Weights of a small masked image model.
Model: 48-pixel images, encoder norm layernorm, decoder width 128, decoder layers 3.
Training: adamw at rate 0.0029, 15500 steps.
Data: trained on reaction-diffusion patterns (Gray-Scott), 125.3 epochs.
Rows from block 0 of the decoder, named by matrix and row number. Rows with one number belong to one attention dimension. Each number is 50 + 15 x the weight over the matrix's rms, rounded and kept within 0 to 99. All counts start at 0.
# q: attention query (decoder.0.attn.q.weight, 128x128), inputs 0-63
# k: attention key (decoder.0.attn.k.weight, 128x128), inputs 0-63
q.22:44 60 63 56 55 46 46 42 50 47 53 52 42 51 57 46 51 41 39 52 34 53 27 35 19 44 57 54 87 46 64 50 59 43 53 54 52 57 55 53 46 65 85 41 57 27 99 68 54 33 57 40 48 28 49 24 80 42 50 99 99 59 35 36
k.22:22 63 72 72 57 47 42 54 37 34 44 43 48 43 52 49 48 64 52 50 52 53 52 48 57 50 58 52 42 47 46 47 45 52 57 90 83 66 68 74 58 57 53 54 44 53 41 53 59 52 57 52 50 56 52 56 50 51 46 38 37 42 55 55
q.23:66 56 63 50 37 42 47 51 50 47 47 44 44 46 45 52 41 53 38 37 44 42 44 46 48 50 43 42 45 44 45 44 81 45 59 63 51 46 41 38 47 48 29 44 51 48 30 52 44 56 43 48 44 46 45 57 37 46 38 31 26 41 46 45
k.23:12 45 54 23 20 29 32 42 42 47 48 49 50 45 47 51 48 46 51 48 50 48 51 46 51 48 41 44 47 51 46 43 99 49 87 97 59 50 49 47 48 48 48 45 50 44 52 47 47 48 47 50 47 53 49 49 48 50 51 51 53 46 50 49
q.24:72 52 63 65 71 52 52 42 46 50 58 52 43 54 58 52 48 38 33 41 28 37 18 34 22 54 58 54 80 40 42 43 45 38 35 42 49 53 52 58 42 57 81 46 46 11 99 54 33 23 55 30 26 29 37 05 54 44 63 99 99 59 32 35
k.24:99 50 90 99 71 52 28 41 04 15 37 33 38 39 39 36 46 63 45 46 43 45 50 49 33 44 58 47 43 45 48 43 87 51 25 84 95 82 73 86 54 50 47 49 46 53 33 49 44 49 46 35 47 51 42 47 40 45 36 37 33 34 45 44
q.25:64 39 54 66 71 62 54 53 46 49 41 42 40 50 52 48 49 54 41 44 45 42 47 41 40 41 53 37 53 64 51 48 29 37 26 37 51 55 54 53 56 50 44 45 50 59 30 47 43 53 38 29 43 39 47 45 40 47 49 42 42 56 38 48
k.25:99 36 90 99 89 59 36 36 28 32 47 46 49 42 42 41 45 45 48 44 42 51 43 46 52 51 28 43 45 41 44 46 48 15 07 53 68 72 60 75 56 55 55 48 43 41 55 42 46 44 54 46 53 51 49 48 45 44 45 54 52 50 48 44
q.26:63 67 56 45 39 40 43 46 46 46 46 48 45 50 48 47 53 50 51 51 55 61 50 45 47 50 48 44 51 60 51 48 45 58 66 63 55 55 53 54 50 49 50 48 48 50 40 52 47 53 52 53 47 49 49 53 50 50 49 42 41 51 51 52
k.26:86 80 48 21 24 36 43 49 48 49 52 51 52 48 51 52 49 49 52 52 52 49 51 52 51 52 53 54 50 50 51 50 71 86 96 87 58 50 47 45 49 48 51 51 52 48 51 49 50 51 51 55 49 53 49 51 49 50 51 49 51 50 50 51
q.27:56 44 43 55 67 65 57 52 55 57 52 57 45 59 51 51 62 46 57 67 55 57 45 37 49 45 53 49 71 68 57 52 36 52 35 35 44 52 53 54 46 52 67 46 48 51 67 57 64 67 56 43 51 40 57 35 72 64 55 71 76 76 40 57
k.27:92 29 46 84 82 71 69 59 51 50 55 49 58 55 59 56 50 55 52 51 50 53 58 58 43 55 65 57 46 42 55 54 41 49 11 08 48 50 54 58 55 47 50 57 50 54 48 50 46 46 55 54 53 57 47 53 49 46 52 47 45 45 53 49
q.28:40 56 50 39 32 34 43 48 52 49 50 53 41 56 51 60 51 47 46 51 51 57 38 43 41 49 50 44 56 63 56 47 69 56 67 61 49 48 47 41 43 47 39 36 53 57 63 55 45 53 54 40 39 40 52 47 62 56 54 60 62 53 39 27
k.28:00 58 24 05 12 36 48 54 55 56 54 55 57 48 55 51 48 54 52 53 52 52 52 52 53 55 58 56 49 45 55 54 60 74 97 68 46 30 41 31 46 46 50 56 51 46 48 49 53 51 56 52 50 55 50 53 45 47 49 46 47 53 56 56
q.29:52 44 42 49 49 50 49 55 48 49 41 42 46 45 42 50 43 55 49 38 55 34 57 49 64 40 42 40 17 49 33 48 33 49 44 45 48 47 48 45 54 41 16 45 50 72 00 28 43 75 30 41 47 53 48 64 26 58 49 00 00 42 52 48
k.29:89 58 52 51 54 53 55 38 42 54 51 52 52 50 46 47 46 40 46 48 46 47 53 53 37 49 40 49 53 46 53 51 30 41 44 32 35 45 41 45 42 48 51 49 50 47 58 44 38 42 45 43 51 43 44 42 47 43 49 62 58 50 44 45
q.30:63 47 43 54 61 62 55 56 52 51 48 48 46 50 50 46 46 53 45 46 43 47 48 42 45 45 50 46 47 52 49 47 29 51 37 36 45 49 49 49 49 47 46 47 49 57 30 46 54 57 44 35 47 41 49 53 46 46 47 36 35 51 48 49
k.30:99 34 50 76 77 59 52 45 44 47 47 49 50 46 45 47 46 47 49 46 45 49 46 46 53 51 33 44 47 46 46 47 46 49 20 28 48 57 51 63 52 55 52 48 45 45 55 45 48 45 52 50 51 49 49 47 49 47 50 55 52 52 46 46
q.31:63 55 54 46 36 38 47 49 50 50 48 48 41 53 49 58 50 50 42 46 51 46 40 47 44 46 49 42 52 56 46 47 67 53 61 59 50 47 43 40 46 46 30 40 50 52 40 52 40 59 43 41 37 45 47 45 44 55 51 46 44 55 39 35
k.31:35 50 43 21 20 35 39 47 46 50 51 52 54 47 52 49 49 49 50 52 50 50 54 51 47 51 52 51 48 48 52 47 99 67 89 84 54 42 46 44 47 44 48 51 51 45 50 47 48 48 50 53 50 54 49 51 45 48 50 50 51 52 54 51
q.32:54 57 39 51 62 62 57 52 52 52 54 53 53 55 52 55 50 47 52 56 59 53 51 46 46 52 52 56 57 54 53 54 03 57 43 37 45 50 52 53 52 52 58 47 50 39 77 59 53 45 62 52 58 54 51 49 54 56 59 82 84 57 55 50
k.32:46 63 35 36 52 59 71 67 76 63 53 56 52 53 56 53 52 55 52 55 51 53 50 53 53 53 62 53 51 52 53 53 00 51 50 23 26 32 42 37 48 48 49 51 49 55 42 52 53 53 53 51 54 50 53 51 53 53 52 47 46 57 51 53
q.33:92 53 54 57 57 52 47 43 46 45 44 45 44 48 42 42 35 39 39 47 50 40 35 38 26 32 42 44 46 45 43 43 53 60 46 49 49 55 55 54 50 52 46 42 51 41 52 48 38 44 43 29 46 36 44 47 49 44 56 59 60 46 36 44
k.33:97 57 59 70 64 57 46 47 56 38 50 59 51 49 47 32 53 56 51 49 61 52 47 55 56 59 47 41 50 35 45 45 48 58 50 48 52 53 53 66 50 53 56 50 49 46 49 51 46 47 56 58 52 50 62 42 57 49 24 41 44 24 50 51
q.34:53 77 46 28 21 31 42 56 53 51 50 56 39 43 40 48 55 53 59 55 47 66 45 54 66 52 40 47 36 63 42 52 41 62 81 64 48 43 43 34 35 17 27 53 53 69 03 49 57 64 51 29 58 40 54 57 46 56 44 10 04 45 46 52
k.34:53 85 51 19 13 28 31 38 37 44 52 50 50 46 49 47 49 43 51 51 48 48 47 52 48 54 47 50 51 47 51 50 38 63 99 88 60 49 48 44 45 49 52 50 54 49 54 48 48 46 51 52 49 50 49 46 44 48 47 56 55 49 50 50
q.35:53 58 83 56 46 31 33 34 45 45 46 45 45 49 53 37 30 39 26 41 40 28 09 24 08 18 54 52 74 36 45 34 84 30 54 71 55 54 52 52 41 52 57 30 55 20 99 46 37 41 35 10 27 17 32 06 40 43 51 99 99 52 28 31
k.35:59 49 87 82 56 39 19 31 21 13 40 42 43 41 41 37 49 56 50 43 50 55 44 51 50 55 44 38 48 47 51 45 82 34 47 97 99 86 67 81 60 46 50 47 53 45 43 49 45 45 49 50 51 51 53 49 49 47 39 39 41 28 48 47
q.36:20 59 76 54 36 26 34 40 44 45 42 43 50 50 57 49 46 52 45 35 49 35 47 31 41 43 57 51 57 46 43 44 58 23 63 75 63 55 54 55 50 59 57 46 56 43 76 43 51 55 42 67 34 49 44 41 45 52 49 66 70 53 36 43
k.36:21 54 94 68 46 35 22 34 21 36 43 38 43 44 43 54 48 49 46 44 41 50 54 43 48 44 48 52 49 58 54 54 62 28 55 93 85 82 66 63 61 53 46 49 48 51 48 53 48 49 46 46 50 49 45 54 49 50 64 49 49 53 51 45
q.37:72 63 54 40 36 37 43 41 47 53 53 46 58 53 52 43 41 41 37 46 41 35 37 38 26 43 52 54 62 43 55 43 57 62 67 60 49 47 45 45 38 54 60 38 50 37 98 49 54 30 57 40 44 42 43 31 54 47 58 91 95 58 42 42
k.37:77 71 58 47 39 37 32 47 49 36 42 51 42 47 43 41 47 56 48 45 58 57 41 49 53 56 45 41 49 44 43 42 54 70 81 86 70 59 54 63 50 45 51 45 50 45 44 46 47 49 52 52 48 47 53 48 56 48 37 40 43 36 46 50
q.38:54 44 68 66 59 54 52 58 47 48 47 51 50 42 44 48 52 58 49 51 56 48 62 52 77 41 44 46 10 29 45 48 82 30 38 57 56 51 53 48 56 35 22 50 47 72 00 24 53 53 35 56 52 70 48 77 30 31 34 00 00 18 62 64
k.38:62 29 78 95 69 59 41 31 38 44 50 47 45 47 43 46 48 37 46 50 39 51 51 50 36 40 37 49 57 46 49 53 90 30 18 47 56 68 56 59 46 50 54 52 49 49 64 52 43 49 48 35 52 43 48 41 43 48 43 60 62 53 48 40
q.39:76 35 43 63 71 69 64 55 56 59 56 53 60 64 63 47 43 46 41 60 61 34 21 37 24 31 63 48 80 36 47 38 50 49 29 27 41 46 47 50 39 61 70 36 58 17 99 54 41 40 46 35 39 38 52 23 58 55 52 99 99 61 38 35
k.39:79 32 31 56 76 72 79 77 71 61 53 44 52 49 55 59 47 58 48 46 37 50 47 48 49 43 58 49 46 60 56 51 47 51 11 03 30 31 40 38 50 41 36 47 51 51 36 50 55 51 43 46 47 53 40 49 41 50 64 43 43 66 50 49
q.40:64 52 52 58 58 54 54 48 52 52 53 48 57 52 57 54 48 49 42 46 54 37 49 45 39 47 57 55 57 42 53 48 43 49 45 46 49 48 49 52 53 65 55 47 47 39 80 52 49 40 52 62 45 56 45 43 53 45 50 74 77 50 52 47
k.40:64 52 52 57 62 56 56 61 56 52 46 47 47 50 48 56 46 52 49 48 46 52 48 44 49 47 52 50 49 54 49 51 39 50 37 40 46 50 52 49 51 48 48 48 47 49 45 49 52 52 48 45 51 47 47 51 53 51 57 46 49 56 47 50
q.41:66 94 61 34 15 21 37 54 53 49 50 53 45 50 53 54 55 58 56 42 56 53 54 43 57 48 53 52 48 60 47 50 48 55 94 81 60 45 44 35 31 27 24 43 63 52 28 41 59 67 49 47 40 43 52 52 53 60 43 32 27 64 45 42
k.41:66 99 71 33 11 24 18 33 14 40 48 34 47 45 42 59 44 45 48 47 37 42 54 42 46 40 43 58 50 61 54 56 43 60 99 99 87 69 57 40 61 55 48 50 48 51 54 52 52 47 45 46 48 49 41 55 43 50 74 53 54 60 50 50
q.42:20 54 88 76 61 36 26 32 24 29 36 31 40 41 51 39 41 45 41 45 52 43 52 47 43 45 53 58 57 42 53 46 53 07 45 73 75 80 77 77 72 72 81 52 47 40 74 46 46 35 41 45 50 51 48 46 40 46 50 76 76 47 56 47
k.42:19 43 99 99 75 45 20 25 19 18 39 43 44 45 44 39 51 51 48 45 52 53 49 50 51 52 47 44 51 46 50 49 57 00 33 81 99 97 80 92 64 57 56 53 48 50 51 53 49 51 53 48 54 52 54 50 54 50 42 44 46 29 50 47
q.43:39 60 85 56 42 24 25 24 34 39 48 40 47 48 56 27 45 43 47 45 46 40 41 61 22 47 58 58 93 43 50 36 63 30 61 82 65 69 58 59 57 66 83 49 49 20 95 69 44 20 40 12 48 35 54 27 47 39 51 98 99 72 58 33
k.43:40 58 98 91 54 36 14 25 13 18 38 36 43 47 44 40 47 55 47 43 56 45 50 45 54 45 46 43 41 48 47 45 64 31 59 99 99 86 77 87 64 54 46 52 48 51 49 41 53 50 47 53 47 53 44 54 52 48 52 42 44 28 45 51
q.44:38 78 65 35 18 22 37 53 51 51 53 54 50 52 53 52 54 53 52 45 50 57 53 45 58 55 53 59 49 56 55 53 66 45 87 76 56 46 47 43 32 35 46 42 61 49 50 40 65 58 54 48 45 45 48 45 47 58 52 53 49 66 48 50
k.44:39 77 79 36 12 18 16 26 19 40 45 41 45 45 44 56 47 47 49 48 42 48 52 47 47 46 47 55 52 61 53 55 66 56 99 99 80 70 56 50 61 51 50 49 53 52 51 53 49 49 47 48 50 51 46 57 46 50 66 50 51 55 50 48
q.45:06 33 30 45 53 58 58 58 57 55 56 60 54 54 52 58 62 57 65 55 54 64 65 64 73 66 52 55 49 58 53 60 45 44 39 36 42 43 45 48 51 47 49 58 48 65 25 60 57 62 54 67 58 64 57 61 49 51 52 27 23 53 64 61
k.45:00 24 21 23 41 54 69 61 61 70 57 51 55 55 60 63 52 46 54 56 46 48 56 52 48 45 60 59 51 60 57 56 50 44 38 18 24 28 37 26 45 46 44 52 52 55 51 50 54 53 48 47 52 52 46 55 46 53 67 60 55 72 52 51
q.46:49 30 29 31 41 54 61 60 63 61 62 66 58 58 54 58 62 56 61 55 51 63 58 64 59 65 53 49 47 52 54 53 83 57 49 39 34 32 32 35 35 37 40 47 49 53 40 48 53 46 49 62 52 55 52 57 53 44 52 45 40 51 53 61
k.46:54 28 11 10 33 51 65 63 62 72 57 50 54 54 56 65 48 49 49 52 45 46 50 52 51 44 56 58 50 59 52 56 87 68 51 27 17 18 31 18 41 45 44 50 54 52 51 50 54 56 47 45 49 51 44 54 45 53 61 55 52 72 51 48